A small audio frame classifier, trained from scratch: muon at rate 0.0093.
Rows from block 2 of a small audio frame classifier, named by matrix and row number. Rows with one number belong to one neuron. Each number is 128 + 24 x the weight over its row's rms, rounded and kept within 0 to 255. All counts start at 0. Numbers have three digits each.
After each neuron's rows are labels from the 100 clips, of 14976, where the neuron reaches its highest value: "peak on" is the class under the peak. Only what is clearly more common there than usual is listed. The data: phrases spoken by 400 fixed synthetic voices.
# fc1: second MLP up (model.blocks.2.mlp.fc1.weight, 768x384), inputs 308-383
# fc2: second MLP down (model.blocks.2.mlp.fc2.weight, 384x768, transposed), outputs 308-383

fc1.508:101108171140131123112092142124094138167134130140123128089108170161123136143092169138165124105144106139107141118141112122197121102129090138103102105111103168094116123174159117129144109152144090142143093108120142130090091131164141
fc2.508:096134119136162123146176093159168146116116148136156132083135107100111113124112131116150109137114107099158134153135132144130119124140116086136121137101167114131110132104127131132132118096113155088133162141099150123154122100150122
peak on: /ɛ/

fc1.214:117093079134107143088128153097085129157145154107076120119152149180099156137133102152130139147092140135093152130131147082118111154132130120106082106165129146128109119114119138107090085111115089119132115128121096138117125118136118
fc2.214:115132127177166113127137114104155163157125111123097128117132150018181099112143111146118086076101153140128156128088136122144109152121101117155148095108081123116116100114101125103098118151105125103144091123077107072115122124152132
peak on: /ə/

fc1.101:126153085143096119139154156075145112135129107113115154084143126106127121097153194139181158123130131106134123139089127145148164098105142067149120105133176152111123090131123122129159134169132130114144145116116123124105161107147118
fc2.101:147133152137166150123123104177132092120109170115128097129105143141143135150156119119128145160159180182125137108140107108108123101102143152090126182117092116125154127121105127122145114118108138121125150149101128084131105159161133
peak on: /n/

fc1.266:118132159137142110122129124129125117115137179160140097159096130115127172095168111113111115134131156115104097150117177125139157111095129103141132107133136072116132138143111122116126149146118131139123130163111083097099139092151085
fc2.266:128109134111077122121213146139137152164145088122170120138124128132146088127071112071123174133115136103171188108125139121114114175117174110118130185143148177170133116106108206086142105124108151136128133155102163099170150147113118
peak on: /s/

fc1.471:112179165151156098140148087151128141140153101109098127102121149172064097128109125139108144101109130108111119106123142107098105139106128105123156140110124117105108112163135129109110117128128116145202144141145115131146093115102125
fc2.471:107152124118159124134138100158098143148147130115112150108151158143074119142136115083122121162112110105097141077135125148117115133119114086140148109095093114106136141156141100112078138096098148133159144102166114140149126090109125
peak on: /aɪ/

fc1.333:115117130128130097097155139111127127142158116130139121126109127083145104137124152138141119130145090131129121145141088105107106129107142112135103153131141108082103083130159141136118132118100105136147118150155130152157117170143118
fc2.333:134106144108125155140132109086154116144125119148137066130117151124089115145122105144125154114102159130159095116155159160134101122119130128056125124097142140136111102163098145127111105140114123085154166137117175114115146125115146
peak on: /g/

fc1.73:107078128142136096152147140118139139139128110121144135144119099146160129111154148116109128136122133143150150163121142110178107110101107172160118126138157098118149127129116142115144096145160132092129134139124132117106107122114092
fc2.73:137060124168176151144094134124161102132114169125129071101162118092118140130112131134130127138090112146109147157161148109110157135124139158081131159112174166158176119097115144079124089144133171133097100149132125125140127134134118
peak on: /n/

fc1.139:170087135146158131163109126126123124124149148153104126136145183139171116084155169150130095131137083149151129110113077121151162080130126085138124170124127135159114111147126198174121136110120129120112105132103160158159168126137122
fc2.139:131178130065075106107122122164098110181147148127140098133170116055140168091118139155128124126102155127175154158168130121116134148122090119087121158138103124104127149125176130106107128135103083148147133093151166113128141129111120
peak on: /b/

fc1.216:157097104109141133142132114075124126100149125126157115123166103134134108145110104130135130104142136139126115129131125145064123130128065133150143131102088131116104125110100121132103091139086126092138080078089145158113118098140082
fc2.216:156152132161124096115131096128095124106097101152096137122129123082104136103079143124121138183101087122127117113100180115132135172112128172090116129166104129120083104135118117136181135119142102147178156088128130114187142131132127
peak on: /w/

fc1.447:121109120126123105162130148120107171120106121116101181131127123108095111134109132143167096145158218116176095128111102114144099099131114099129098111129160076121113128121118082113118121183158112115112108109131109174109154147117125
fc2.447:163173170124147129122091143132104138147133158137138143137142170075121148144106121118099070134122156083112167090151105107109125114176147129140128127093113146109172153142106127109157158178139142109072124168137103120100122117142129
peak on: /n/

fc1.686:129134142180088163073147099083133147140123102127118136115092116123133085121138114117140119137128143115150140118127114154106125089162186143138129147129129097139128150135095120107143092166141118114127166114121103095120121099116166
fc2.686:155116126102153117142114190112143119161132139124144117108138132144147157123185132120138121139148118148141144139110104119160144152071133131144125153132094102104156120111158204163106178116101120170147134118121113159143154182080135
peak on: /ɹ/

fc1.319:101087152104145139076153116087120094134099165158124112091123107099161122084098132154151201091112114135171134129151154111134123115136140112122120136122078135137126134152149110124097157121116138141161091146167122092153136158134113
fc2.319:135154106143125117148172108139092172153102117155120106118133113121131112189123112074072127146167106150095107099112101186105133134138172114111063130142164145176174144116133126151095121113162149090109153115137131138138104121122120
peak on: silence

fc1.301:123116104148118164141134114137115148141117150153152073169148135133138113111135116149107116123100068199141111158122137086104149129107080110115136167131109122183096134119136121098143098109119153130134156126129146175119148099121122
fc2.301:155119168183117134135154156107110126153112157131132081152103129121108090139142153161125150102126157073120154110115114105144127101131160119101175090146156145103177127158148071140150138109133078103145165113149155159107118134121100
peak on: /n/; /m/

fc1.178:167151118115146126163149153113117130078114118165116133103149112146147143131095093131120127117135110143108167140110151098144131106141126159152129106143109163153126106189150135094157177130145094108108133097119132116099112097090130
fc2.178:140132116147117117152099151166147133141110157152117110144098121130094134119131125118144155171099163097121087128140147141103129121108165118129117149124147108100120109119131130144131096142101119098136172133151118118135132149160122
peak on: /w/

fc1.151:098143121111130159130142081145116106136133139144109146133117083122148145138161161167156172098144118126124096147147159136104105143132099122162136119126131167131119150124099162130111118116087126139137097103111148122122106128116139
fc2.151:196123140147112138109114092135122169138136109134136148151142102084131144149116159158122154128126164135118148148172149121133144145092127088109124161105124131141196133119116129170089154154094129135127145126122091071121114126120116
peak on: silence

fc1.57:124103151119107152112112076098121131124108101126144138127116082171134142184159109113135086118114117144135167153150100121117121154171116129218106160112107130129118108089122126152106180105107113085121146107136146144134130122145117
fc2.57:167141106071097150107132130115128149144106128135090143166151071108131158144144097156104106124138092098147106143103128117120116149136132131220118120086124158091124114101123119122087140139100152113092111141156130140170152112132129
peak on: /z/; /ð/

fc1.625:123134135144131092175146160112139157140119142100146095113120174173150154050144140143144160140104076119114144124089120112106093106096104165158134116116159137156114126097138119120133131205140139097114170120145141107120085122135138
fc2.625:169135119142072132117114087146132129163167110164130116152137087115145148131131151120141154116148128132150087153120150090151171129121160125061077123149134116143105137166111079167150110106132105143144079100131121158119146116159122
peak on: /z/

fc1.728:144127126163132127119127140154147081139123109128119157153127157165140109131145095156143122130106169136130132164106159119138119126135096084098128129106088132120117113159154106142152107139129107110070155156083133141121106125134121
fc2.728:158097114132137120145142130125093128102150103123104126135129138112128095118144144165136136129125084138099111171207088154114111146189088135162171135081130166110167118164143101107131101155128116120138134158112149099125109123093131
peak on: /tʃ/

fc1.55:092143187143090141100147154135103115147135084131078161103145112148119102114115154139143143159142102142106138142127085107107117152159084150134139141131141127141125098146107127156115104114149122083147121126101123118147105089070089
fc2.55:143115135107152138113170129159114114099137092099073110135115126152139116138148134079151136115130129101155149125130121118131149124137156135126111161113142111153141162109133084155111146116132144128127111088121194150112192122133130
peak on: /f/

fc1.70:191119134091165101102084097116143111108119131134112146170149095157106125191145109150139129085104154121165127129138104131141101083121146123134100124147117124164137179095103104177121085122102126100124086147115067152109151127101157
fc2.70:113113190125136128140149131131131108161092153156116176069099125133126152171111110141149146155144128114082141129113095142128113155105134111148153150172173134111131106096096123108106109165111137156057180115090149085111093140108148
peak on: /i/

fc1.157:113142121148134126141102129155104103075104145091087125137178124165119123092133139129155145153140141184138143142165115090116175121155133096128160124141088093127100120141073183138134080116125145097153177128101188086136150125148134
fc2.157:115119108125121134155113126092134110117167122141143154130070111116121139154155169153148185119157141135105131087129127117111122167114102136132062156101100114111108143151163071145116174159077139109132138122074107100127140115173142
peak on: /f/

fc1.641:138126085157141105095113105176135114138116169116113124134123137118158120199137151124127088141116135119121154120134144117126127155110091139107117148150119109131112157101139114125107144100161144039142150126077138123130133201108151
fc2.641:158122152063125117137131091114124103113128167147111139151130115146152153122103154136122158125157074122172108169116143098135155127114145097117124085146138167135121133125125110099180142178103098053090165109090087131118100122137131
peak on: /i/

fc1.144:069119169086113192141091159150120193156137098153154154159080128128108080150094126120086153120109099116137152167108138126179177137136142121127121145137151134088174109082157115147125083130125092114114170109091146088112095127140137
fc2.144:172137159176138092092165117104150123126127089152124139133129064127127130143166129191149106124100142077115087103166134173122116133125107087092145097107138141175084122143120117068134147103114202115129102130108113138164108118140134
peak on: /ə/

fc1.653:104165141126138141131159092167143143141120150129142116137161128151197137088124126127094168135128124119083116123100116075152122112137128150058109180183142139159111132083127150136109089113167140148147112137128189110150126151131141
fc2.653:113150113132104131123154143097112126095108119120135073109142161066144138160134119143144144144147147119118183115109148173111142143110161127152135135093134118148141162097155101127095079118093143149126130105149145168135112136137132
peak on: /n/

fc1.416:121095148115121146138127132187153130100114132105186150139122159152083140105121126138143067123126111149182134131103178152144167061138125149133120123158093114112121126112152100109097131150108106120109138098114172082137159111147130
fc2.416:105129127120112107123164119148104083129099120130099118109151108130150115126079106109166174122157147137142149150138125116163148131132168098102180125114095126110120129097122124066186129136092122118109119190134071152166166142148132
peak on: /aɪ/

fc1.485:142091132140077110123121168123135130163156153121147135152122133144154175162128136170145155099124132153129141122155107139124108127099144104111107117161094103135129130121126121135133105129151097126117117144142144157077138102155139
fc2.485:109097149140167100152157141108128096128128127155138114125163146107132118099106132088143127140113109168098119103124100111132103136136141138125091130089118175113119138157155137127159131121095109140100159145081145122087146112128134
peak on: /ə/

fc1.506:099121110116145132142105110130105124121116105108115113111137130062149096175149136143123084138134135163155138131105153139129126156121087143172111140157115141095133110120127082113146169158180137114111131123157125118131102126095153
fc2.506:090160131157101069100133152127124135069132102133144096131082163127109152144110155150113125125135129157107117122148121105134135124141105118097144148108067095155133120088116163133142103112142100131141139163130195127151134139151105
peak on: silence

fc1.175:153136115139100161129095097115108117139100115146172126102113106130150115136142128151153094097098122108148108159116161146139125142141156115140119155127148149182162116101153118136121139133131145146127126125141173132147107111126146
fc2.175:155118097156149130118113157127122126143105083145115165136109157156101133145161124127131130150120098120111152166105149106164132129131139149135088105083156128142123109134118107103115127081181096132118117121101106150098132102142137
peak on: /z/

fc1.453:138140142099108078129108156144132159137096109136123094169126136147141144101136127125118102114141101102170129141161110128107128086151140165090134135120159122123137125109115159135152059105126149090101115147144109101152139131041147
fc2.453:153105124151171121137107163151120128078134098125103099144161112116126176150123159113075117077160125109128097126136101157104140141159180159098093102117154118120119127115148115166121102169134175133107119130149097113080102133101162
peak on: /n/

fc1.663:123133141137129132141086146133142140143142147115084143120124128130139110130103075171111143070128156146153166156144133131094110118107165157096141114127120125120143181126078137127149133137108123117160113179126132089149121189129107
fc2.663:081132153157130142099115117119135107119141133136124156152128133153117124101123138124156099106100105083075110086115113126141103123095099108114139129126092135154112140146114121211122113120122129127124143118128100160127104124140107
peak on: /w/

fc1.484:139081126143158146136109137153144156103125117134105118073131136117135162132089132104107101177144126140099166146105108131139146129133088123075161166133101175134156105116141106148166098141119131141096099116109142119138127113076145
fc2.484:119145118155145161102160132103122105156155145114116115135119112121193127153141117142150094108097123117150118123136145085085119167138154147131143123119136078143103130123136153115156155141145135116115153127114077124062113140137100
peak on: /ɝ/

fc1.613:134140135128101136120171132151118124153139086140108159132191127185140087108123148151132134148146104119183131154132145138134128120096113166143149126148104144128126089121140162120200129155122131152125151118100128179145116096101147
fc2.613:124113141118152106105105117106135106070105156122123084162150123118112111137144124165123147111129110085094168118130131114120125071122119117107132150119136122113169130110088138138144156111140135139154129117131139161134123128086109
peak on: /p/

fc1.8:085133101149126166090123098147119112115147163157126104136118117152095072150131148099151120148103191161131134128128136082155139101145171112154152154096146134137096106161118168130151131090125121129151154151137129142173135102099177
fc2.8:115128109147141129113131128085113107095117143142152147127095137076106084095149139141118086112142112110149111153142124154149111103197144118084103136128153138137160152153143116119130161098072118121126155133128149095154127127145147
peak on: /g/

fc1.309:106092176142138140110169135082164131115144090122114114104156151123165121092163122154153150094157120145158101157174117119114149131135092169101152167139111124180107121133123134131128088151130139084148186123146130106149108110103117
fc2.309:113122171091151162118140131084142130120091140136090178143102107086152140144120141153151099083118151145145148102151143132134122103136141150102083157111102154137155167098141090159115156130116095158201142090128126092165129108100130
peak on: /f/

fc1.512:127123133112154179143142159085083074120102148115118107117141145104132124126105153155116089131120140166073151127141147130172104113126136138086122130098088123144141106102118125065112127144168132134128113127140156109100141100149142
fc2.512:096102093132135094122100141151119142127108148139106116107121140102094102132136095136131140157121128105124159103173140137208134105127121142074102134186143120150121176154116134105162123139082101123131150099122151141151099117140111
peak on: /b/

fc1.143:174228152107106133130136092152115121155124138133111090138147096123111137174137156120143124121125173123127147106104114140166168119127126116139175140134137166140079122128117127103115122149139140138155100103168116112136116121086109
fc2.143:089156128113105109127122129125055115159109102109089122117113160145107124131146131105151082150160164113129107156131139117154096155116124132112109166113127119128151083119121157111133152126163114166148127119148099143124114121116112
peak on: /aɪ/

fc1.257:135150156136168109075100147128108089129143156145146161098112142117100173178105103127135146113169103104124101156084097108103131148186122135096150114140129113169119103080104087125107155108124106135191123116095147162148121117143123
fc2.257:122135092086155150155156126144107178110147184109145139121116100121128138129088141126120126123076162156122152108116124099129104134155140119107112112077086158112173142110112136138143088127102090139110122100177103146144097146078136
peak on: /ɛ/

fc1.125:145133121081151128158140119100088153153150125119130153162131134157116089106124123128136119121097127201123102122113114127150110122132112142160126200182144117101134123116130126126088106148141117113150140114118120147124108125116142
fc2.125:127102074073113104096110129144120164163166139139139091124138161155120109133092125153085151112111124112133104126138125114113093102126170143113092123105142120144127130117136118120148159120114123134078165151153148132119117141100143
peak on: /i/

fc1.614:154089117138163168163182106086140163118117123110118095083112123129115148176147156172128151117166099128146163137068131123155115139130127171088110155164093123129159101111113150065125150140129116150109135083134162121124138098135117
fc2.614:106185122141138140081121103159153089123133128104160113130115124134141112138105122105112108149118184111146150122146101133104135136098142126133200145133125085156116159125121122129140117144129111092153105117125107111121104132163128
peak on: /ɛ/

fc1.727:111136157159114141116095124158111132114148092180117099102222153138150133146132123105160135127129125124148113124123140157162126097083096123125115122167112155134097125143091138148123098120107099167105165076099140175149135124142108
fc2.727:120152150123137108133122155126152162138110154110118165105105103141161165174135156174107120082156152150113149160156089132131147105157143110152126144129139133134147122165140110150077154124128129116134152157140127091170080123192133
peak on: silence

fc1.27:161131099139153135101156114090135114144181078124133134124147132156163109104144151112105161180115111135138089135145092153102159110130143100147153103128149114133124127140107090104140090093133128125109107145147150145146140149132124
fc2.27:145190093122140153092152117112137188134093160131147157107146096098118069116115085114149126116096086119171130118156118138114163129119149117132146151132141142125138086133136098177152115096133134125120155129100168128153127155109113
peak on: /ɛ/

fc1.164:137200133116146091142139168118155093138132130116126127132101170125159122117141108115145156158152150117096091142136133130137163094114122136135128149134163151137156121135150127130135083096070120113087135162156114156119122121095086
fc2.164:101109168129138195135148172140121103124132100071161134100117165136120132089144131134156177134121185145142082090166090130153142136119155105111133166152133105109148129108158099144145154151125114173120138102172146102155136111121139
peak on: /ɹ/

fc1.115:139140098128129089137083116109089110117130140101189146115144117106137114128134158121195117181132090168121140121103151121100092136122164108140126112155121148143159113140150085114099059151120124178155113107091137144113110161105118
fc2.115:129131099125127119121134125137095106117163122120136166141127107125128153119127104086125116136161129142124107112165113132091207154156131135116106137124098130138110150172114114092129071118112135135150174132147156116121151164141121
peak on: /tʃ/

fc1.334:085158142154126146069140147127098072110173135156104124144122128146165150153156129138161084120131134139118139141124121151094089105112154167131148141109124131113126072118117148152127125104127139144159138126120095129138168129178103
fc2.334:131089105132119151132126104135121167124110166150146120135143146138102098123140126112146193128187132098111102149121116096125165152130139143113147159067128154152096109092141118140068136115134133099132107105145117173156085148109143
peak on: /ɛ/

fc1.331:072108126091117136087133105124146112120145126135130128141150177142189101147144096135109144123140135140159124108131101181104136122066130150094090171145145087117117115110126141129123148143137146128110146078177140139098131164129156
fc2.331:149119146137155134118068164145141115097107113141115148103115124141114158129076095136139126138111111123152133118109119150122163158173084095141179117152131133108173130146087151113121104153106133125102118092156133101109183117137133
peak on: /k/

fc1.556:158132101140146101147115122162113137115165145095097145134123151158115138102140108090158133110112101176128120128176128167118120133116115149151137160144151124143162122166164134102125103122137144119140136110130082125108184135147114
fc2.556:121102183134114089126145158103181128102123121157159173118126118157132123117126107099141092150116125113098118131139061156124095144133133135127139106108134097100125128102132124093073118145074146104113110123103090129151108105104124
peak on: /s/

fc1.131:135112138153101149122167112123148122118139107138131165142106111134122125088130113140145124122155154126166142113196156125137121113114115125145167095122108142183157169100180144098123140129141101114174149128135164105102102101131089
fc2.131:081137153099173152131085126148122118129148142119091120101106134149091139117136091140094136119131143126139127182133120125118128110139139163097163136132142121108119107132124094119127144114132160117149070108112111117167099105124119
peak on: /ɛ/

fc1.528:126138117128147132095104127086129126086131168129128119153135109111128113140170126092088132115125109134077141139171114076142116085127145142165126131124136153125150118120135131132162115111101097140150103095130109121099127139105110
fc2.528:122115160105143110102107131074147166103140167110115132175157126115142177142147151084117123102140143137133108135106151094115107132110100144130157138130136162122106104146155115148098158156105112133152101126077158113118102120148122
peak on: /i/

fc1.129:143155134107100167080110130148122119089123107119143149111108169113120150107154141107141111160137123163125128115113118112139160097150161145139106166110171123130120116141107127110138089115123132143113145125136124115113138100087138
fc2.129:126113115157123095132136168150137132161111107097138105144190095113142125154107098150161143109168108123143144152144128131139081151081142114145146103138139084157125146084120098127110120128103133183131096106123087158100121120169138
peak on: /s/

fc1.555:135130124124107173173106154100137112153097118139139178130088130111185112117145100148118155124166086087141112157128164104106141106150087125087117140141132123091093151102098174132139125127140175141097106143117122145122123117108144
fc2.555:144117100164102142099133140119139147080128134118143125116149150079158120147137091170138153165102126149131095121097140097164096130140119130116128133134103124111125119116174118094153094129122145141135122137109094140155117154086120
peak on: /b/

fc1.391:143109117124144105174102131088097103119154116140114143089074148102123159112164184130150139123111100126102123123128120150149089159134119113135118128169138148130108166099134126102117149164113153144137118136068111106141117111129109
fc2.391:092148123148108094141132121164104125132131169115187086170129131138144096100118109141130150145195147120142126157090190129136141124097097118132149114094114118165114094160140084166154094136103108114108103116138144121099153155106128
peak on: /z/; /s/

fc1.737:125128131095097160172161132143106114106110164123131149111151150193091092117126097117108073143087124131099139095110127130149133061107157135129117101156173151107135114147131138161111138103140143167109124112121109107200119135099145
fc2.737:116111080122133162096102080148112128104128111169120127102147134123148121165123120129168088107102127123122111150110132107109131110105149160154130128101149106145075117127158187157145128143144110107130117107112100110115174167131115
peak on: /ɝ/

fc1.704:133123135116104140117145098129133091111126118138148103161123118161164102104186104131164128141138113125156109131129128140172098144119113090151084139119134128124093167143127114152125145130102150080142168075112150133120133150137119
fc2.704:133115093117140135068111106152149131109112152143137136129128108111128102158126116107105170098104149111107113109125110069099139106105159161092119154148127108134127086115119122094168145175149102146115129164125121113133143098090133
peak on: /s/

fc1.572:118073142141150130112110148115120129119115167155118116125124123110112112118133121142119113100133184139123147099158158086121099107084166131127120150154159112162129153120096127117145135153133124107107081112104132101153102143138163
fc2.572:100126104125127118110166130114095080150120141119101119134072126114144125125103117107115168125108168148083133136149125128129112142165151148153130148121134113151113142192170134143155123142098098073162138076175162135152114146132124
peak on: /ɹ/

fc1.90:108154103146102099124143115136118129111126159138178113102096138100118151164157143103152137126150172110089112127145118129140099155124108164095145124120127143157108152143152134151101156155149123134135106150135104129150159139118113
fc2.90:146132075139139135065097122136123127190153122103107123165097114133172134135128151112098131076120120145137114198127122137157143120078142156136148108117143110119126135126078093154113127152118109085100150112098114131135116129116125
peak on: /tʃ/

fc1.543:135128106120113134126123111118147095112132118131116137113110119154149113117129157106089140149116123128116129112089082116088115132084177163184104136117106117119156109112144082161159093137139107082116102125124152124142119119098160
fc2.543:089129145118166123141182108136117196105124148139124073107130106102110117108116135138118124078128109121120119120147113111101204110107120112123114139156133070069122132175090142142108162106094138082157109053140130125121128113143119
peak on: /ɛ/

fc1.343:180144121110122127088140122124116133126112121132132169123126115171154164155133099132106139123136122169165119122134134121157108177169150115130171103163130109140141154142149078129098113124148118149113124109144129106146220107109144
fc2.343:122116166120113136122132172127155123122104131156132149089138089141125136131081107171131128105169165107169142129145120155106143116150128160153128111198152153106095150160109112113135128138124138134129119157125165136161074137087111
peak on: /w/

fc1.48:146105118118135163116154120120118109114173135156118083134152156139143106193130108121108144091162148166176119122127151144137102118109163126127137088128183167148159106131171096091113108121122107153137089154162091125147129121154151
fc2.48:121163131138093140103124140088163115160116112117159132112135128071148151103150121131159200137111114140126131128112172171071154095138102102107135125139090119108127113123130143132133134130128139127116118109140157108119114117194109
peak on: /aɪ/

fc1.436:086107140124152128129148130102131141141109120142089152134141124153158151163116097099124109072131112190128128142096156110100131116142136164143148147133128078149160133135180149139108159102104096126129099135141125143166134118139133
fc2.436:147147116133080136135120117138093101148138123128106103154117111109181115100134172112138159111147152098173127063132072116146119131131157130116115119089120150119105122100081119126189104133137162105101159157108123090093100117114135
peak on: silence

fc1.124:140144165161136152146119125146122138097132131142140157118148130117185149154142115096100127111112101129126200177095129106090107091140133131094169155138115113162129131093133115123154093098106136146158092115121142145145141114137135
fc2.124:164191160148144161122162119126115113141107098143157107153142182072134183141130170093145083134145173132146145128112073102114137114129137110168105144112121159155120091149153122091102154157170070151111126110135129158159137107135127
peak on: /b/

fc1.84:138152133122135113152148115098158142160106116141123138114089117174128165133184103131130122142119124129069117115151122123139125160174140166150186121143108129156088140179100114124164126081131131125153126104117115136096149109108148
fc2.84:128170111169151143100128112135154131127135130095106143106107098123126158108094105105124142143145153108095139089164165110142156139122114122149114132127114107165107153119105149101147140114122111104096126113077144105137115146141139
peak on: /w/

fc1.462:157143133107133138195072078127127102114152149129126098162163130154133165142119165155135153103126113126121138119102095090128144122133118166136148103166111157145120155144131109103125123114126127130108102112139127171099147162121138
fc2.462:143135105155127166112142148102103102102130117109136138144148139084168137133098135119136147134058118146126187115140087149112162123079131141139099131114132102135122146118097152157164132157138141084101124109111160107193118133127103
peak on: /ɝ/

fc1.505:140136106157124117135089090131066117117142147156162106125187191159122154143130108119135135098154194131120168162158159110104165099164128149122098138133131129110123076161076151091125111112127130125106154106114132108177134142132156
fc2.505:118116112147124119120110163110076142099135157159077087126110145096135134122132105124141133127155118106117087100119127159142163172111123154154110142144139099151112162115173159137113131164139098121120156116121148089159115105125102
peak on: /w/; /l/

fc1.740:132147141131101128119177156123082130138091138104135148116119109104103100102107139128127123120140133143150077133101140135159106116131123070119162148113158146159135130100137102113158151092156118181095151061142132136124179102140134
fc2.740:092143119117128148174112134083128162170162135119107123200124128141134116105118105102152111141134116085125124117137136120122125142089153104127106148118123109135165114172155180143149083116148109084117162143114112120131089117137126
peak on: /ə/

fc1.738:141115125172118074136082131122099140112126120110095142142123162144117159105100103125102122075142112153131153123186145132125154145157114132118127088094129156123154100090136151133121128149093104121133173141149129149131097118127084
fc2.738:077145115131119096106121123101147159154127083151124080132124140107157115154146175165178147093131114131114091100124163137106074142132103127128181106152078131124131119151120135115159101149133128122134146130118155145128140125107091
peak on: /p/

fc1.10:128096165134109108104163156086108131207115148105126132139136127131145134114148107128103146121125124149101165113147134138132132140139114107128139120168128102135115105139124115124136123153138112077142120147136120147123184118135136
fc2.10:189100118172150103144144144156128124102126124103121148143146140130130146119127119155174139079085123122133136111123130111177158105139114095133121133151104118135103144150075093143114131094103157121113146117085106133154102105151122
peak on: /w/; /u/

fc1.626:144131145112147102082099119110126131090125133157139149190134113127115097153081148118108137138182145108104112119149107083138080150118113133122125127124123126159079103145154133145130141135127137143102132078086137112112125117136136
fc2.626:123140135125156109105132108128134125143153142132102110095117134109117150150182135115142124119132114158152155125128162102119163123155131106174127108099105164130108082118120085146122112126162123123089148165156165096119105151104127
peak on: /ɹ/

fc1.107:147094127148113159092125073093198191145140174123104103120150145089156094138127124161123090136134130075128138086105139125137130147151142119102150122117110153130116140118132120105144105130128106157151116172117113149139105129134120
fc2.107:126145156119155109110101178135108113188085159142115103166113098154128173087139147177124173120129140156152135139121080124111088134115114128122128132149142097163095119121131114137145080106127123108119101089108096138059177139114115
peak on: /b/